A small image embedding model, trained from scratch: activation gelu.
Rows from block 10 of a small image embedding model, named by matrix and row number. Rows with one number belong to one channel. Each number is 500 + 25 x the weight over its row's rms, rounded and kept within 0 to 999. All counts start at 0. Numbers have three digits each.
After each channel's rows are labels from the 100 images, of 14848, where the channel reaches its highest value: "peak on" is the class under the peak; "top examples" is what is common among them. Only what is clearly more common there than usual is listed. The data: single toy objects rendered from many sides on busy backdrops.
# c3: 3x3 conv (model.blocks.10.c3.weight, 160x160x3x3, each kernel summed), inputs 80-159
# c1: pointwise conv (model.blocks.10.c1.weight, 160x160x1x1), inputs 80-159

c3.73:505494489531538497473529457485491497523502491478542482463491507523464506517497504502482542521534526525536497494519486506521474512507523502509542496449473493524460478534470495467519506547503522491498527509500555511540512499493513539514468554
c1.73:492492471508491492479459487434482486474501474466493482434475499493441489473470509482486473429484496516505475462499455482503480491487526477493502505421492481505460453504463472477512497511503457500503490504472518490533498485488501505495496542
peak on: white part
top examples: boat; black

c3.113:499495510523502487508486519540503502500496518483516444505536524528504490512516515517503526539525488458532496516492539485493421498535497458540477497472541461452475533493498481522488484496512504526495517510523476496511566462524481488487524525
c1.113:515493549510516520479484507499507485499503518463515466491536529482543518477486468503511509533497514541488518522535488498492445476502458459490499459488482455423512514452422509493466483461469516477483499506512506527515519473518518498473457498
peak on: brown part
top examples: pine; house

c3.22:513516537522515530513517516499455497499491485500520450509547534492532567495495516518496539550515555546484455491524527511505476524530540468531504515501506529502441564508492517520511507504513485464490496536498513498513500547518517531492504514
c1.22:478478520489500539514518506497405486484473475491509429506496517514530521495481510487508493492503551544494440508503508531489441510505524473516503506492515501501439529511484510520512472454501484460503511544483494487526463520514509498482496537
peak on: brown part; part in the main colour
top examples: tree; brown

c3.3:501473520504519537440540602514500521511479510506510539522543490457487498485505476509533463499489496524527467498506490524512559475473476494513476487491454505526567520485497532497483498518473515455514512534513482496579500494559505536496484527
c1.3:477519547508520514498528558495510548528487534524525548516516509517524499515502518521534499512521505531520503514533503511519523516523523509538510515519503500520556499541544536515533505525493520520522540541534503521551522503558530537510535534
peak on: orange part
top examples: flower; duck

c3.13:494508534514533511468470539494502477495506506471528489535453496531493527506506517495512504482494524497537490478487509496547503516521504495520486520492524508469530536525509506468525469491532522486516480508475477492541521527531446490500529479
c1.13:513498519519526496478470532522499438506511494474507472507497503516480530503524497487495505482496516488503487482468504507524534507518503503524484521501523502473497531490501510453510492481534527492488491498482502490521515525506421505527522438
peak on: orange part
top examples: candle; orange

c3.36:530529536493514499501539576511480540500509480522506538514501570516466556492504539485520522518489517504539491489524472475499574521507493513546505484494474543495525502517506552502503531530518510506544521562495487510519472530512504535516493512
c1.36:517543540484511506538540561503488556501522491532519530523515575535489528498514543512512526517520489478530497512512509487516540530529532516546522505516507529514557498538529528500522497526538515534537545543523497534506516536529515531503526528
peak on: brown part
top examples: white

c3.25:513523509479517496465514556517474487514473499460572493523453515494503523506503515484505531510525527499484493498547530535522509542546479460529485536480514520486495495508491484433500468529521522496480502524492529518563499491493514495483483494
c1.25:497522528509497501478449569520449458489489507442544503499493511544534500528503488505491484504500525520513463518536519506521514521540497496516509534503503503484522496499476514423494445505480495491511496523458497497570503513514507449532509500
peak on: part in the main colour; white part
top examples: white

c3.128:499517480506524516511461468504510539526475520475489493452473517567527520545490536517502536520540519524495517504504469517493471486517540520513506475547500513504457502533542466453496534532486458545470517482513522521536494496487493532521519498
c1.128:508489460499522519491483491493481502479493490468493471460477476503501522505502506493485504524526511503460500499467491500492493511499511471504475515518499509464421496487502477447484506499494425499420466478475521503501481509439449501524500461
peak on: part in the main colour; part in the second colour
top examples: teal

c3.44:430498490507478520487527515529498485490502523515506490534524523476530466456498443532519464497482466520498514511488544527514540447486469515497526494535465529503531492513467558489435498498511493499483523529497482507514504513500483519483433518
c1.44:475492470508488499468487509452514502494523511500487489511509509450517487452425489473481455431500492503502504510500507491509534449466492520493525463503510492495519486519483536492504474484504498469465474516505500502516493519491520495476416507
peak on: white part
top examples: black

c3.75:496499499547491496489467487489496511529505495512455503479537487587551533524526502482492528530529509534474556525502403480511511500508500482528497485500505500505489470520493510517506523523480493551535556501548502484532588482533481507544503487
c1.75:528502511521505499457457500495497491506527492489434494506525478522507521488508502494512522492488521517477514495512411468482506486479494473511468519486484501501465399457471527494520521482499432525514501493540522514520520504499476497528502490
peak on: orange part
top examples: candle

c3.87:485508488528505503480504480547511483535491506492490513525440544511505505537520489531489504507546492506509558542481519542508507506505517503522510473526496506521521524491502510510456522525473527516506534464554475509551506484531481540536503508
c1.87:502478501506496517483513505499506485486515505524469497536450492490502508485494498504495506486493510523486531506471514529522513504472484474479511462505448517521480517457471520508469479504503504500467501460518494501516515505503475520513490486
peak on: part in the main colour; part in the second colour
top examples: pink; flower

c3.152:490527525486536441528465547490481559492485507504526523472467538526455517502527523507468521531491502477524502494530521513497548529520522511531518489506501485492505487528514517472507531488496438514539507521461522489556494525507475517501496488
c1.152:477510463521525413511493488506487528516490496480509505468510533498438487479538480481408511512479497464502513511499520507484548509500483499532513498519494496487518492516492508497474521505480468466508515523467531516520511498502481486496435462
peak on: dark part
top examples: airplane

c3.68:525492470543522456543511464461499519477497486520506515474488505497491566532495535475487511509494560501538513487498525509529519532496530529529547535501543537526469542529482515511507502502505521496535514506482543516520501527517517494602478498
c1.68:509482469514500480496500509444474492451505488501491502500486480453489523459413510421490441435476509493504491436507495478504506497483518505502501479458499501518463499499434495510476485484484512484495490505492533484516459513499513511538477520
peak on: brown part; part in the main colour
top examples: brown

c3.134:469518503526444505516431488539515515498524515452485508454453503494511519465519497543487505505524506503536514506513494520528509498529529507537513509563532525446466470498514494496518541546493454529469521502532504470524510470510501562520525437
c1.134:507478497516466520466483498514506470461510500488493500485477461473490542475517503502475516526483516521501503492494503534511520509521497465513502496538507530425434525456488485516506516522508478479431496487462532486504489498464488528506502447
peak on: part in the second colour
top examples: red

c3.16:493481504502503496458525511553463481519510509510516496506460489517552472508505457503517478481515499478544493507504489503476462468490493543478548488539478488496528493485487506487505475532468510475452518509505504505518500500506490495494523527
c1.16:514493521517523498445525532542438474525500498492530476520480495498524513489507485513537510490545507513479455532518509498499482476490476490509454491504476474498518498483512503477509464550459505455466519507512515511510503455504507463469504529
peak on: brown part; orange part
top examples: white

c3.155:503514508503507512538476455490499531483506488439493525493497540498533543558507535545545542512495517450484515511504461528504484520480534497485496519531488530502469523500531477486498523533522476539545541496512516465507497515510481491523532481
c1.155:510491493505510488506469461484484500459495495432506482491520490475516518477497513469489526484498507505430478481508429528489459504470468474463452469507438511501440503471486452518494488505507496500481486484504530470507482526466510490518473487
peak on: part in the main colour; brown part
top examples: brown

c3.132:521527510539521517537515525473504541517555511469507489482507517514470512495501505518506546523512526493469524486481500528545535542534519503525497495518518526475493452512513544489509538536516485557532548512531552517533506476532525554573479539
c1.132:537480506527528509470523492501494493501489485474498491506521474498489496454510509485473509510463523486451504490401520506458487538490495485513488446523481530511454428470496515517491512508510512498485496488524534513523480499491531521549484519
peak on: green part
top examples: flower; green

c3.106:524488510540515496477539516495498495521512521494504486513471554513507554494506489503534501506538505511551508524497522548505502502464512558515526488504497499516511524526490521511487495550510539508522551527533520483510485505551472509544512513
c1.106:523498503508492482473529539483507490509517515475481478533479550485483542497507498517509527541516463484534504499488507544503508513456514538523499485499492505503507506516499515507493480527512519513528543544538553527526481496528464498522528499
peak on: part in the main colour
top examples: green

c3.117:491483452512491543500519503484507514537528496480479498525494510527533526506520499500518505496516513505493523533437534548484450523499521520507539492528533499479456535513497525409496519507512481480495512513519492471520499523543461489469524551
c1.117:528497487503529531508517490523479520514478500460504508536472495467543540485499511507513497519527535521467525492520445517490489503511497466498501426520514522395471514476482506397493522486506453488464506504492503507518494537533505485458494525
peak on: brown part
top examples: pine; white

c3.39:523466483509512535469517579450503503506520505520486532503532506492500522498492513474512501515486467534516467514485534534508538487483470513505499503483498451509589531471491507537514473498510506449536505534519489561515483491521516535484501502
c1.39:481528543500515521506516547481502526523511524523517536529511523511514505513518526522541521509525478521528481530519518518511522503525536514532516514514521484523556512557538536520537515490515519494545531543527485536536507485549522548508537536
peak on: orange part
top examples: white; candle

c3.92:530502505508514518484496490473526493487517544492495488490523515525556533495492506494522494447455534526526488509492528536504461497486535521553518533444514460501463470530492532542485465525499524552463469541470489512440486518486522497531514505
c1.92:512476469494494494479511434489540475486485525494463481482535495537519473467509502499496497435436490468501485503482483501503457473473520494556511499462463470481449473508467491531465475534446492542490450521491484494426493453491522495524482482
peak on: part in the main colour
top examples: from above

c3.96:490494517495524531527520491530419493493490493460483474520452508489517509480509485508530513499496512511524469500500513508458450474501473480478517505507493480509475506466482470461483465485497503478448507501473493497512476492509479497434517506
c1.96:516508518526528532461540517539458475526499526486519499531417497502562524476512507520522535501546527525500447503516522520506504487475448461508491500497471491513502515475492512423497477503512503464471520508495511492552473530529491478470504499
peak on: brown part; dark part
top examples: white; pine

c3.139:507536564469512481491495530486496501521489474480517441502489499474456503505507517500501508544482484495510508498541518488503484509535514471500515516483544539520455512529510524493486494524526488479474548466482480465551506506468519509499476512
c1.139:495505528496530477498518512502511458483469472499510444465490482474490488476505511502489521513483494502505483465521513520494482512522488481478491512467525537508465497493515496489498448512501498458456509458462471455514492492446510485510483492
peak on: brown part; dark part
top examples: white

c3.6:526527515523493514477548507499492499495509487528494499520558523521554565518476492493516533485537550516473508518532523559500502510489507504515467490477474501499467534510482519514547488491479518449469521530499513503499493501482520468523455520
c1.6:518509495507490481466504489503445483493475511508518473492532515493505507510494488446492490483514522515438491527518510522483497509512506426495444504475511472501495495511491506496533486473443475437491499534485505498497513424481510474478458527
peak on: brown part
top examples: boat

c3.124:517439499467524548490501534490514469492521477508476533511556439528528466487498470471475486491495444517500479506520511457501462483507462530445512508486481463518529518482463492502494469510496515475501463496528494525502429472515516510468489496
c1.124:523506527499509558545519541485530524496531531518482551513533466540541476501522495519522498513509475548513512508518531475512497540530510537467545528505508507516518516530513512512522470520512515502530512486532497517516500484540522495493514522
peak on: dark part
top examples: dog; white

c3.18:449528516528507439475454539509462483500449441495537471534492510455525478508499507494470508520506484509496486519525488432488464495505482524526503514521494493506526471487512481548527490481514497473480495494509484544535489502505523549482496492
c1.18:515492518513485505460498540505506451510519473522475441521522491499519500503503502504510507506509493525507497472485503539519492450438456527482522519518474493488500521464485512520491507518543503485481511498477512500525457538483472538521502437
peak on: orange part
top examples: candle

c3.156:522514511518489471529514486515529524526535507527490517485461554470470522488504511530538523488477495499492529529487505510532500539543521470547501508500503510527487545522515542503470535513496486538528525530511544485532535490533510501576510529
c1.156:515469462483469461485502463518476497504492421508475491485504517470455503481492498493435544467480469468481505513431492497485462504513511502522494484512498515496461518494501477504483527511492486504483475501494523480502515507500512500531477523
peak on: part in the main colour
top examples: pink

c3.143:473503497499495487558473497473516538523473497486479516482501516528489478491501504500445508477529497463475551542516490505483515536525525501487499500512546525477529500515520529436529525496510460547512508503563512531498531495535559500536484555
c1.143:534484514518528519484503473512518461489460496475501501504504477523511521487504483497455508496490521498481514493505512517440506526492467510489512421524497529525494528475454530432507523491539518517477486500513511526504511510475525490529461476
peak on: green part
top examples: flower

c3.130:492516530511512466501429533491503511524503535464500496514498512484468536511486540516536490510529514491510493503503513527514496495519518490530480525545502504482503495541515519494514528542517440487496543523501544509562516519545515552507522530
c1.130:498493497516512454471450528499452465495507476448497450499499507466476531526493515477480467504511498479473480490491503520492463491507501445504434507518510489485496501510496484485500511509511463441469521517468523488529497516514486514504508508
peak on: dark part
top examples: hammer